From a checkpoint of a small spectrogram enhancement model.
Model: 4.12M parameters, log mel input, norm instancenorm, activation relu, widths [96, 96, 192].
Training: muon at rate 0.0056, 12200 steps, batches of 64.
Data: trained on single English nouns, adjectives and verbs, spoken by a formant synthesiser in many voices, 10.0 epochs.
Rows from block 12 of a small spectrogram enhancement model, named by matrix and row number. Rows with one number belong to one channel. Each number is 50 + 12 x the weight over its row's rms, rounded and kept within 0 to 99. All counts start at 0.
After each channel's rows are labels from the 100 clips, of 14976, where the channel reaches its highest value: "strongest on" is what is common among them; "lies over" is the class under the peak. Only what is clearly more common there than usual is listed. The data: single English nouns, adjectives and verbs, spoken by a formant synthesiser in many voices. In brackets: how many of the 100.
# convs0: first 3x3 conv (model.decb.0.2.convs.0.weight, 96x96x3x3, each kernel summed), inputs 0-95
# convs1: second 3x3 conv (model.decb.0.2.convs.1.weight, 96x96x3x3, transposed, each kernel summed), outputs 0-95

convs0.75:59 67 42 38 37 63 41 42 54 60 35 75 70 57 58 48 54 60 73 35 66 54 42 49 85 53 49 48 50 66 46 58 39 51 50 43 57 55 60 62 49 78 80 43 49 48 54 46 36 46 71 67 35 67 50 50 48 55 63 58 61 38 43 53 57 60 41 65 40 51 27 61 72 48 62 38 51 37 40 62 39 53 31 41 57 32 72 48 44 47 55 38 47 52 35 52
convs1.75:39 61 50 51 44 33 34 25 50 45 50 47 56 44 44 57 55 41 60 47 28 32 62 32 39 61 46 60 86 60 42 53 53 46 32 44 52 68 47 61 71 36 65 48 58 21 41 55 20 38 50 49 41 52 41 55 49 59 39 51 49 38 50 34 72 40 52 55 67 66 50 19 32 54 52 65 49 51 62 54 38 66 48 55 44 35 57 64 60 41 58 58 54 43 60 41
strongest on: /k/ (47)
lies over: /k/ (47)

convs0.15:47 58 63 51 55 44 44 65 46 48 45 51 37 58 56 44 69 78 46 52 37 21 36 44 16 56 65 24 62 49 52 52 53 46 37 65 53 49 41 39 58 34 46 68 44 43 58 33 53 73 56 47 65 27 35 47 45 54 46 43 49 67 32 33 36 41 56 47 43 38 37 68 45 57 49 48 50 56 51 47 39 35 67 48 49 60 74 68 67 46 29 51 39 59 45 35
convs1.15:50 58 65 47 32 70 59 42 50 47 58 48 43 64 25 52 76 38 70 55 42 37 43 49 50 67 57 60 48 60 62 43 52 55 59 16 50 47 36 58 62 39 64 61 28 63 42 18 57 65 56 54 43 56 41 53 54 53 45 44 60 33 55 73 56 47 46 72 69 51 52 48 59 20 53 49 45 54 46 54 63 50 45 52 33 48 21 62 50 55 52 28 50 56 46 40
strongest on: /ʊ/ (26)
lies over: /ʊ/ (25)

convs0.73:49 40 45 39 39 51 71 56 59 54 63 46 51 32 52 39 60 56 43 46 45 28 64 51 54 41 71 39 75 79 72 47 65 63 57 68 68 46 44 56 74 39 51 31 39 69 48 51 52 44 43 56 67 65 50 36 61 37 53 36 53 55 37 68 38 26 51 38 62 49 73 59 31 42 53 68 46 53 52 60 47 51 50 42 29 60 42 75 53 56 51 58 48 61 54 52
convs1.73:43 56 58 62 46 67 37 32 52 52 29 74 50 60 59 40 77 66 55 53 63 43 51 69 63 66 58 43 64 52 60 41 55 40 69 47 46 48 39 61 61 44 64 43 58 24 37 64 30 54 61 56 60 50 52 44 31 42 58 42 44 52 64 67 33 37 55 37 44 54 58 51 36 48 62 53 65 38 34 78 45 61 53 32 47 49 61 39 49 33 56 39 58 54 81 46
strongest on: /ʊ/ (35)
lies over: /ʊ/ (34); /ɪ/ (27)

convs0.3:26 53 57 43 49 51 32 61 60 54 42 56 45 41 37 53 45 68 55 63 45 31 39 42 70 56 57 49 47 51 53 35 23 47 31 76 54 33 57 50 49 64 52 54 67 62 28 54 66 56 62 38 55 67 41 56 38 57 38 59 48 57 54 48 52 77 67 54 43 54 23 69 59 76 55 41 45 47 58 39 61 47 34 33 62 45 71 50 53 36 69 66 40 44 55 55
convs1.3:37 35 56 30 52 66 45 53 48 56 56 22 42 58 41 39 23 55 64 40 50 35 46 28 47 51 45 52 73 25 33 55 53 51 55 47 54 54 47 67 33 37 56 21 33 52 58 54 26 40 70 60 53 46 51 27 37 62 61 39 39 51 60 54 39 53 31 67 45 62 58 39 52 57 52 51 32 64 58 42 56 47 43 74 45 44 48 54 34 47 53 54 63 34 41 34
strongest on: /k/ (71)
lies over: /k/ (71)

convs0.90:53 48 56 31 40 40 55 35 50 43 62 51 53 58 52 70 43 52 74 32 31 41 72 33 40 62 48 38 37 53 55 45 35 64 46 44 39 44 58 54 46 79 44 61 58 48 21 37 36 48 56 65 61 52 66 71 53 60 41 39 38 50 46 54 72 63 31 48 52 50 48 55 56 32 54 63 40 80 57 37 55 68 52 37 58 32 56 47 72 45 30 52 57 46 61 44
convs1.90:40 38 58 76 38 45 68 47 42 50 54 71 45 47 49 41 53 41 42 32 61 40 44 43 48 53 48 67 61 61 53 60 75 42 54 54 51 51 47 65 37 43 44 41 61 51 49 53 62 45 64 47 46 41 60 28 45 32 57 56 78 58 46 60 67 62 43 39 39 41 54 54 25 44 45 41 53 31 60 54 87 65 53 56 32 58 46 44 35 31 54 46 23 26 56 37
strongest on: /u/ (55)
lies over: /u/ (36)

convs0.34:35 54 46 61 36 32 45 62 26 76 38 60 61 36 43 67 57 40 67 43 59 27 42 67 58 32 62 44 65 37 47 57 72 61 69 40 60 48 46 35 45 50 47 75 40 58 48 39 57 43 69 41 82 38 31 58 63 48 50 58 60 58 50 67 48 61 52 55 55 58 46 48 32 51 42 63 63 53 33 44 40 51 54 62 39 42 61 35 43 42 56 33 34 57 58 55
convs1.34:67 40 42 56 37 48 43 39 47 30 35 41 35 61 47 64 45 36 54 52 49 50 55 43 34 39 39 73 40 52 78 35 48 55 64 45 24 36 53 38 42 51 58 75 59 61 43 62 46 39 42 43 52 76 41 49 43 42 37 35 67 50 49 24 46 44 36 47 39 65 57 64 53 63 25 51 64 30 76 32 53 26 47 49 41 59 40 52 50 49 49 43 46 54 60 49
strongest on: /f/ (41); /ɪ/ (38)
lies over: /ɪ/ (35)

convs0.11:58 35 60 74 40 44 41 69 50 58 42 57 46 42 39 33 50 46 63 38 56 46 58 52 35 62 47 57 48 61 47 56 53 57 70 59 50 37 65 54 48 55 44 55 52 47 47 56 56 80 49 33 38 59 73 51 31 59 67 55 42 30 70 40 64 44 58 67 37 42 40 60 63 47 37 45 51 45 25 59 57 49 88 33 52 36 69 26 61 59 65 56 43 42 50 41
convs1.11:43 58 40 37 52 71 49 56 61 60 43 61 43 51 47 52 44 46 31 60 46 62 34 32 27 29 55 70 59 51 51 75 57 31 44 28 64 37 45 52 65 52 41 47 32 65 49 40 54 58 27 65 68 49 37 63 46 48 59 46 46 59 54 62 52 60 46 41 63 66 63 47 41 71 36 34 53 60 55 68 37 59 58 67 42 68 36 57 32 47 71 61 38 64 47 68
strongest on: /k/ (49)
lies over: /k/ (38)

convs0.87:72 30 47 51 63 47 45 41 44 62 45 37 47 62 69 40 53 41 47 33 43 34 36 69 53 43 54 47 58 32 44 33 51 68 51 47 68 62 28 49 49 67 43 70 49 52 66 48 54 62 32 29 63 44 56 56 55 45 56 43 39 61 61 61 69 35 42 41 59 56 26 58 62 34 57 31 67 52 48 48 29 54 41 52 60 52 55 60 54 42 44 31 73 52 74 73
convs1.87:46 39 57 67 48 64 57 36 48 52 60 43 55 82 35 46 62 51 45 37 70 40 45 50 29 67 72 55 45 40 59 69 33 51 47 46 51 24 40 64 67 62 59 38 64 33 48 67 75 49 38 67 56 52 31 43 51 42 51 36 46 36 49 47 81 53 48 34 48 59 38 55 42 33 47 57 60 31 44 38 59 28 58 50 57 47 62 37 55 36 40 52 38 60 45 46
strongest on: /k/ (50)
lies over: /k/ (49); /t/ (31)

convs0.29:62 58 47 48 42 26 39 49 53 65 47 40 48 39 59 56 80 50 24 79 57 62 56 66 36 46 58 53 68 48 54 34 60 29 64 29 39 43 32 59 46 26 53 68 38 67 56 59 47 40 54 49 60 51 28 35 48 58 49 54 38 56 48 28 53 61 51 43 38 62 73 57 53 55 53 43 57 43 39 52 45 50 30 50 59 59 44 45 65 37 44 38 71 47 49 69
convs1.29:42 50 42 52 44 59 67 34 72 80 50 48 56 55 49 60 55 22 53 50 69 52 43 36 50 49 41 44 29 56 28 54 57 52 53 52 46 51 65 32 58 49 43 58 55 39 52 47 64 56 37 40 42 56 68 67 64 29 53 45 51 48 42 47 51 48 51 51 64 68 43 77 73 53 42 18 45 75 66 49 57 65 57 55 34 53 69 44 55 73 31 46 47 57 61 47
strongest on: /u/ (29)
lies over: /u/ (29)

convs0.28:45 52 57 42 41 60 49 66 55 48 38 42 27 71 58 56 36 62 45 60 41 42 45 46 53 48 70 51 61 40 67 23 41 33 75 49 43 55 63 35 52 26 54 53 28 65 43 44 51 61 59 65 61 56 24 48 58 70 41 50 27 53 47 56 54 58 57 42 38 31 73 78 57 54 59 40 58 59 55 63 33 45 43 54 42 60 36 75 35 58 53 51 46 46 54 49
convs1.28:81 48 51 55 29 53 44 49 58 48 45 48 33 61 48 47 55 60 64 47 67 60 54 52 46 40 51 56 48 59 29 52 31 41 42 54 40 45 59 45 60 40 32 46 60 52 41 46 48 60 47 38 78 30 59 67 52 50 52 66 62 59 52 58 45 58 30 59 47 17 35 51 08 49 52 58 46 31 45 56 42 43 43 53 41 55 26 60 60 55 44 26 34 63 38 57
strongest on: /ʊ/ (39)
lies over: /ʊ/ (39)

convs0.35:45 44 16 37 52 42 60 60 32 39 43 60 37 26 52 42 61 45 54 50 52 61 30 47 79 56 59 55 71 49 44 53 55 37 75 35 52 44 45 67 66 58 17 39 68 60 45 36 36 45 52 62 50 60 35 50 53 43 40 57 45 42 59 32 45 65 70 56 29 40 42 59 41 29 51 39 52 64 47 59 66 53 46 62 59 59 54 40 43 50 61 63 51 42 62 56
convs1.35:68 13 53 56 60 32 20 63 59 44 44 48 48 43 49 37 69 42 43 77 51 45 39 45 75 41 41 49 47 59 48 51 51 63 52 55 30 37 52 54 56 58 37 44 40 38 52 63 67 64 37 58 57 53 71 36 45 45 32 34 27 44 41 57 43 58 45 54 37 71 43 46 59 33 55 48 70 69 39 55 55 50 55 46 55 56 38 40 53 37 38 67 40 36 61 36
strongest on: /k/ (65)
lies over: /k/ (59)

convs0.89:57 59 46 46 66 51 77 46 62 54 45 62 38 37 74 55 43 54 46 39 69 51 45 55 49 42 63 72 34 52 70 61 45 51 38 58 51 48 77 38 64 39 57 50 53 45 69 64 63 72 52 45 28 35 42 36 63 69 43 40 29 54 31 52 44 59 38 46 52 68 50 74 66 52 72 39 50 72 42 55 45 58 33 58 56 68 36 51 59 43 45 54 46 55 40 61
convs1.89:48 54 40 65 49 50 36 52 45 44 59 30 51 50 42 62 53 73 57 53 52 34 44 51 29 57 41 70 34 54 23 46 59 65 70 65 58 45 40 64 78 46 62 29 61 63 38 49 46 35 71 44 50 48 52 56 67 49 52 60 33 41 55 54 47 45 71 64 42 46 50 25 41 58 48 47 55 35 55 57 27 48 60 64 34 34 48 21 51 50 63 52 30 43 47 37
strongest on: /b/ (38)
lies over: /t/ (42)

convs0.45:42 29 31 43 31 52 73 49 48 29 53 59 39 58 64 46 60 33 43 36 57 60 59 43 33 41 51 57 65 49 45 13 26 54 52 50 66 43 69 30 67 46 44 51 40 51 49 55 32 51 61 50 48 35 45 59 64 79 51 45 38 50 81 46 41 46 55 64 45 43 52 67 59 52 48 66 37 43 49 46 44 44 54 73 44 42 53 41 47 27 47 57 48 46 49 70
convs1.45:48 57 59 58 63 57 68 62 52 39 62 46 62 51 54 39 58 70 56 59 50 44 67 46 67 43 53 53 44 44 34 50 21 55 44 56 56 50 35 50 65 51 44 53 62 45 57 37 60 56 30 41 41 36 74 48 54 46 30 46 56 37 54 54 61 62 51 41 35 59 71 32 63 49 23 66 65 76 62 41 69 45 37 25 44 52 40 62 70 65 61 26 41 53 51 37
strongest on: /eɪ/ (35)
lies over: /ɹ/ (31)

convs0.85:44 65 39 25 50 60 60 46 33 46 72 34 37 41 48 37 43 42 69 96 51 44 45 63 59 44 49 58 49 42 42 49 67 41 54 41 65 54 36 55 36 32 73 45 31 58 64 43 40 53 58 88 54 48 64 38 50 62 48 56 59 42 51 40 58 32 32 38 58 41 53 60 52 56 61 53 61 63 46 32 54 49 59 57 40 41 57 58 49 55 57 36 70 48 54 47
convs1.85:38 36 50 50 29 51 53 37 54 56 55 28 55 45 61 54 59 55 51 41 45 51 56 41 40 67 53 52 18 79 55 42 81 34 67 40 32 49 57 51 61 54 52 49 58 55 42 53 32 53 61 58 30 45 65 65 47 45 32 47 24 66 60 37 57 71 56 35 50 58 70 46 57 65 50 36 32 61 28 51 56 42 52 64 51 54 57 38 67 40 59 36 38 40 62 52
strongest on: /ʊ/ (52); /k/ (40); /p/ (26)
lies over: /ʊ/ (52)